config.toml
encoder_fused_qkv = true
fusion_encoder_qk_norm = false
fusion_encoder_inner_norm = false
Rows from block 5 of the image encoder of a small image-text matching model, named by matrix and row number. Rows with one number within an expert belong to one neuron, the router's apart. Each number is 128 + 32 x the weight over its row's rms, rounded and kept within 0 to 255. All counts start at 0. Numbers have three digits each.
Before each expert's rows are labels from the 100 images, of 14976, where the router gives the expert most weight on average: "strongest on" is what is common among them. Only what is clearly more common there than usual is listed. The data: rendered made-up planets.
# router: slot weights (encoder.blocks.5.mlp.router.weight, 16x160, trained with AdamW), inputs 0-79
# gate: expert gate (encoder.blocks.5.mlp.gate, 16x32x160), inputs 0-79
# up: expert up (encoder.blocks.5.mlp.up, 16x32x160), inputs 0-79
# down: expert down (encoder.blocks.5.mlp.down, 16x160x32, transposed), outputs 0-79

# expert 1
strongest on: crescent; cracked ice world
router.1:113091180081084118144135156118125121138165184097156108126143127189090137091121060091142081080072058122127161149113130144062111073069118114115122112115160133085136089158119134097151101187169111125164148160143106190126119143116073173161141123
gate.0:147148123179153078157116101123128128118109120125073175119101125104036150117182182169159120118129124093105111159146137124152173166166114112121160132095082113090198118137112094116115126096134164097113136100141099139093144132178154064109172114
up.0:126137078118115132119148107175208154146148138155129184085086131126116122136184154119116129088140120192110109144112148117132147150137100116109124136122118098116203119156147145129049109135110140126130250142132123114074146124171112110147160160
down.0:152133106120092098170042115184173168183166094075176149107123127125087152087136183072122144075100131123158129090187151205112140132102134125098144132122161155098191127145118154160111180142113139094120182166147134149121157132157099112151130159
gate.1:105116086160174105128120076112123070145108080157121139132175129055174144158130153158091173147127179113211102065114073091143196170149162119142183136118117129140125144138193144193141186119113146117098072085173159084099101137151174091126105161
up.1:145160124125143125183145096150179145127151112048130177083123128117104175163142140122100134084135136112124111143102101092110157145146074113159195151158145113124236081177096061120190166131097082116117153130154158157116132120134161127139041117
down.1:106142178171118109150172146125126109141158160107119162121146115124063203115127084083093150134108141117133092137086146114058134168154130138163167132154156083117221099166118136120169115139135155084150171190133165137128156130129130126113076060
gate.2:159141076183176128112125091115123102139086064158080084138143128060125102145169175163096160148145194132164103097173131152182172179170164126146148123084110107145142124098146120193096160089100139133096094096107146092170090128171160078080111149
up.2:129169115145144131105037111089077156118141133126148100129053145109129094130111123092156121143117116102122172127159105164134127110133174147135080123135115143136072161076150203123124099109129181118126179097166122054149113164156160121108127158
down.2:142154133102153144087057114072078177065180115118161132115104105101147128129113119102108065123131125063134198097131112200112120079098087080085085143107100113132097155144083126109103127101150118131120089094199148105134115109121148137169166160
gate.3:150099086138150114102129081124146101121115090171102076156126162087098099175174165150117182101155172120159106145136103135156168176158129098158181135121155087142120138152110054176155174075105043116136082090099146146130083090166148127109080144
up.3:092191112156156097137132138168150145096114117152091142159150136136060097135183156147094156143142135098119097141164217170137112167174148142133108149113103141151172032163140150120118110149139155102113150101147079117142195083151153119110100095
down.3:172126170153131063187129153225191142182133096079130140119123121141086161108130159124171186115081114121137141110064153135128139168134151098177154163156183172106171145140147094165101180157077089164111156127145094134093157144123136111122087083
gate.4:153100129135122082187106124188145137165131122169132099080131153096112150096173152105118154111128146176122128101124091072135202175148163116102125077165119122104120137108135146153033123147119178105119184128153148101124128156177167092098180181
up.4:131077136104081107156095170195145094104149148176151121098151208162117140108158106109152149149118110140104121120092149154091169148126107094108128080169161151112160147114105108104094097134128126052163174134177144135150149125090108141108139147
down.4:117130173071109128102168138162133078085141187141159141129146094113138103100126027094105121130119144122128124091110139170088070107116096086118118151125123131110124090120101130099135115172137135105125086096227132102168170149064073136179146066
gate.5:157112113152164133119122076171100121112111047192112097091137159069113149158176152141135169152152172159176122078143109140146171211168158059128128123117136098106121137106111132205101144106152159135150143083121189069141082097158168078103149159
up.5:151091138128093076121121081167153085172133130143155089177183141150159114087189101093096117109077144133161121099125105095116126114103146119119077156131115131143092037181071134144139174154094134086125092108117132131159152120144081132114113156
down.5:088109119112139122173144068145150158177132096177099095144132083098087095092163165109159124111157119120083060166156152111141107165196167130093132101100114112136114105138141090117066111146121161115097146109101189136130151103167114124098134179

# expert 2
strongest on: ocean world; rings
router.2:111145180074105139137139149175112094145134179121178115120145162081089190146118091138138179099145131116159111171081144106069088068136140121124165107134182112116118151124110101055164110165169091114142145128081152176118181115125165185162108126
gate.0:121150077097169154145156107157124150106123139156107087104105097170139059206165176087168161063167118157126109135091120141131161123175094077133129111190131123155128118135131084145105154136092094154151191127155099145143151105159117124128090135
up.0:082104183182116075126135153063158118150166120144136152175135113103155196068108109131101102200099114080126137130109110071114100152106136176131153136104118182125119108119133130135130057150165151111122076118129119084164138129093111135153104174
down.0:085131132090122140130168106171092173138166205151162154100087170160126114089143106121147101146115091139088152160137096152120027098102114147155123098147172096096153194104095110076114097141168142106154121120133110168133119097115094150164139127
gate.1:126107109130135096194156115144168115120157094135088092170069163142082152165111160150176164108124123169157097157141106113141153160169134130107200141147161084109203150152168066161108168100101050147109142137097166150078129090181125149103097155
up.1:111126114114109139136103164124116162135078168108118125136110106152084100152136144096154119171158143175103129152175101152136145131127109122107080136122080127130159105130153183088061000142123121114108152138117062105110140134111116116101161133
down.1:102116118094132140109127171117143101119133084088139137098135157151117154169116127092121127082138153141149150075100170117107163145140074105091095130173104129140105122169129141134152120152091088152144173131153062125107120167074019141165088138
gate.2:155115080134160128141173115163160137136112088150070105106102160106096132185148165145166172134143177154160098116159140148165167195178146112120173101136137084127151135122154100186085149082108110156130145100103110147133078140144103118105115171
up.2:115128103152171170063118083064054082127088099156096179097090110096123162151137138189129142150145155099157108085122120099135101144126105133119115102125104120093126176119124172175173154114173148127143092086120201064148098077164136102180162134
down.2:128144121141114121131164117094134160189113167112122139127136163171155144133100140134194128175119073141076149145058151080151112102119132172144122149157124114119130156112143138125125124147136082152132200184090130162034149083159124147109124067
gate.3:151138070111126095127205104140117112087133115181115153109076146109180098157138151138133154179123139127155168112128133114142136112116109098147116117086095084139114090175195084139104162124069177154172121128155089116080121140163093153101136114
up.3:091104120132141122052140120117174143120138140216088220159152101135110118121166102158139145167166117141133123158150096065110150135157126080054115147132151119124154129147073065128159117160131133151154085105203139084086093123080122111108117185
down.3:134142103157133106099062076125104115092086126152095187140111114118099142142051075120117155178129118200143103117173120163159080123117140121146179141086134050098169117115063133166115096138136157088081077144135148093176159115161138098118118058
gate.4:166118094125170133138147097120114138104125110147097118085131148098094107188171165084118143079155188170166104062193144153166174175180138077124117090123131110145113114129143156171097164078117106162156160118112086131161070154155101099098130160
up.4:120122165093140095155150171174129113115119189094143113063133087147097111146139099064133102151117123161137135124127170163115121118134141147097132074124142118108099099143128159098095093158113118123150203205125025209138114138104096147092127139
down.4:111112180104152148111157098175117086097129092188159127156167067080103121090187136103092125115142162072162155093107103155094145132140133098184165122084119155143104084170135141152140158147130175114152068107181148102189115103136138125175133140
gate.5:143154131128132157079082109144052137146094084169099173170083132128130113116120110177098106210127135108153122122118122173134147126164127095190116151135140075184125073185137178137170167113132148140125108100112175166177146132187069125122085132
up.5:115127107179132140058107108118118148128142119145122158165168144162068067145182141128081132138123116115141132113098097090131146116140093052129142183119094107127148079178154160145166160083134124179133166132181102188154081042143114115112092082
down.5:107124100126114154084117132089108091102118159106091099100110108116104175141075093093124162142116125096139127125092040136142151116135114135137150105121164068113123063109128181133149084088169172169160116123152146120176103100100218167107145061

# expert 10
strongest on: cratered rock; crescent
router.10:129124147093061154177145097152147102121160141140140094132149153096070148125100108142121153054162132162120112161118105108111032115083149162124135126143149187098135115127075135070193137176196098153142134095089136157121176130163156160130145110
gate.0:168137067181191114123142121120146116132095073146089108112110135073129087152143177141133161180144186133170106095169121134175194187189169104132130128108102086157121130105161124189086147087099142131097133124127129129137087140133157079087123137
up.0:134149125121128170148103118088104157116097130132141132137163139091156094150149133162170112147155094097120175117159145112098132128122129126155112103106063147133094152183132154142178178139101140177085122108150124127104134047198209122156114142
down.0:097135112113133156117073120065085149081141098155146085119118123111177061155178189177164078123147117091116155131204173112143172110096088120100094102132076124131105136129153162124154130147129123161139110124102099115100109050156138168111144198
gate.1:180111077182180108149148105126142121135100076140085118125122119067132121145156187122126169183112191133166101097160113121174210181174170100118138129119098094154129123103169123186093152088091141143095108130115126114131091146136167081091124132
up.1:097179163145142123212121140138126089089129091135100092123093118108113133133108125139131143185115131094152171090150077179157132110181197109167159066159146139129096110105094130144104126081157088113128063143141124120153081137168076095092110094
down.1:075124133100158086140177126088139065106113105138163109111135175100179113118110109164185109172101122093159183141134075165132114109091147122178082096122112138142087105065146162124147167146138068144116053133141134090107156031111144121125105080
gate.2:155091121187143122146174111045054065115120069105098182114115144137150109159121142129122173114139142127136076139149072085156150126127127110087117160131066121082146133141098109143150135140143085144131122112126134105118144117178125137142130157
up.2:141122137107154184185130126108107173109134150091112093110107162148140161109155108174096097117086077128136197162123154159105103133154089137102141136178107096137180145146129126116093139072146110125083155063144148158161110116121134130116064099
down.2:143126180156130107145163108141125106141151125093138135184171106067159143106210135138090122165087143103105152121078161175163118145118116158155104143132074110168146068052068107136136177113136120131063068103125114101188193072134098139146111100
gate.3:103113091111122165135140150155165130136160117229161149081149052118132127143101139108126104200118137156107110136070154154126134128114122124128119075166120130164056090121116166103104110142142094127139185094128073082069100142085115163115079060
up.3:109136132127145102056156147130118125096118097114115067115168182117069124138155114182148103105177117130159100082087164119103113097140116166068092190125130138165146099143144077112102128118209162165164197104153074129179201139120074145132155112
down.3:124068123139149112081068087157151137174152141125141063139108127120143152148134153212131171134135139119130137134122192125154124155154121150140137163158164134111141186095154085165090127136166129146140139079116081162157098218123089122176162164
gate.4:128116115132146119137137160103112166196095173154128170143165048084193158103086141101031155186163153149132131140134119138161136105120154136208170170087153149144099090150080080111170155153068102139066095092131078134159068159146140104118102163
up.4:105131136125081126138113155116127116146113140197152131095083111169094186118139156125139120137134126208113091114103194138143146135144153190084115118103128077129162154132109102135106122183112081130128183185082134134149114092098017137139121126
down.4:111141186156124112111107155162114119169135182107125184095129114160054182150100128134111124107125140147125162108080174173112121157139100158167153102099139136102182098172079097122179126128102177118175154157154165117126123168143108119097103112
gate.5:211179124186111089097054101140099133133134118099115110144158163114153134162111186115120165146123128095134159134130126169162164135125111134138070118162097117190141111105127158129096162073082156116104135149092092145094134149131132107125099095
up.5:130101101131123085103193168145132082120147154136090129161050127165109143114080104098136090076079118125113126141035023126126134133128133155107137144145215118122129115083119048118123141135058084120127132152166168148087135165141095134129169064
down.5:139120164096156173094128145137099073102147158149149121118102102147142154106092057148143105178171141123122139133150160118103126128126123153130124074127203131101091157255133108115160158080117176129174132164154152177101110180103072115160163143

# expert 13
strongest on: ocean world; full; desert world
router.13:125116125091066159153151133097086143190114186140117162156136129105099188151128133119123135113128072143159128135102146106118035124153157121108131163139151166144121115187133133067146159142133075154164137085121154183118160114123185135174113067
gate.0:121138156136105129177088123087230142148144080076121189120119149161136132147095144111177120074110118172117086143078119096085167177139148094130125136174147117134158131160170125151091161108149162079090145159157178095134185124127087087091091132
up.0:136138113132093087096143113121131189151084152132137127157192138129104061138121130188084165126100142100104132133122105151159110122118104139133146124114071152150156084128105092133115128203067093165115169135072097147143123128119196160123176170
down.0:128149082126134084098079149132116195116127140099182138169105065146099062118132129115090112107170135111124148130078132158109082118109061100148136199096171129130128136183053083115132127146112129109156101118150122155151083114128137134131164107
gate.1:136163126116113165079143119110134137133108089184076084142171140122067089154175123158160131171110161124147086096120168178131125127159133135074149064093113094147169083115111097127125129100135181149110050159155119139144156105176145114089139176
up.1:190106138155189096121094164103150098131091148062170092111088078139173123151096091110099100138147122138157147094126086108147108112114109132160101148074169129148100192163147116160175153170130131117088124196152135112092131090113144108152095090
down.1:100138135135116152093141108153102099156107139078122133163174120140158184156167094147099087112160134056141155106060143131101106113137101123120107119157161161132133098149063168112172134159143115127163100103148172083107156029127147102168114152
gate.2:096134157167085089097158101046112122154130141135088213117132109175089108126127138122089142092112150175130130116047073135130141154138122137163128178114145066166119035165111174165122081162131192139140139169167094083149131130175054142083138126
up.2:106157152131086125156123135100181162105099092145128049127140123115099177118168145196180102169109102079093157116140161149122131123109136126113164147160103107103177071113177133129124147069173093109038115147080175128094128032130165141095105189
down.2:163140139132118102166123125175155134072132134120185147172186189131102154112123116136085134137145128124127167143107202211156101100109157128159116091052145145158147128130087120116083111146125105090084151122173110123136177100112132101115115191
gate.3:163114127152158136093103189147094132155144148143098126148142109142108105140085133125069156188209162121145141146168121140140141107136118169137150135040036044138133105126097066135145079186166137099117113162145134146157096124139130130081145150
up.3:107109096115126129157214088127190112144195120102149116160148124118116120121174144182131096133056133115128134168137178096110147140125173081123180135082137153119084164118135092119118184096073193144134141161156116158100076145093149124162147137
down.3:169099094149116092094138147036192073154152110108199128159126156112193111122159149160144148142079143150128086147171161167149161138106139134100120147081145171141128167086156052094139174135055141175116089103097095143101132161137099125187097146
gate.4:182163138129149147140072100229134117115103134098117158094091141140110070178113148077108111155127161166144126093141110122168102129149119129113104113153056082157093090124090121135123082151117147164125155132119114081150154142114103115072140084
up.4:118181130145140076089063083092129173098075151092131121107147169115138108186118147110116150134150155072112089141123119111145103127150107143169129155089088140124133076135128090067121125116162158202125095093090117102168182057122152102121175125
down.4:160136143143110074140036126111117149126149101086142089121121172116173149112089182138148116119082105080154160131157170168143124101100139148129083121124124174167122111085120068126119177137129100154097115058086129140117139144166147093141100126
gate.5:122102144154115144098122185139161090109121128154063053125109121147064175126117115206147102123138151140132115156099151137153126161151127161118150133106092117111172107152145123139118057129159100127102103112111105100105121101179093166094145152
up.5:123098150126152150109106159169117115110109126150102107098081100148107150135164113189181097159160157112121105134090088107147117123145119130095120100120080163109183078190173151131095058152135128188131062093056118105087083080140128120126148186
down.5:114074128132074106180168094082111147126204138166141087114091200168145130151100147128190128145096089169101095159074113083079174131126134119089085076173122159130104160120135153151101095137176097186168183124113122138088165137105096188124133141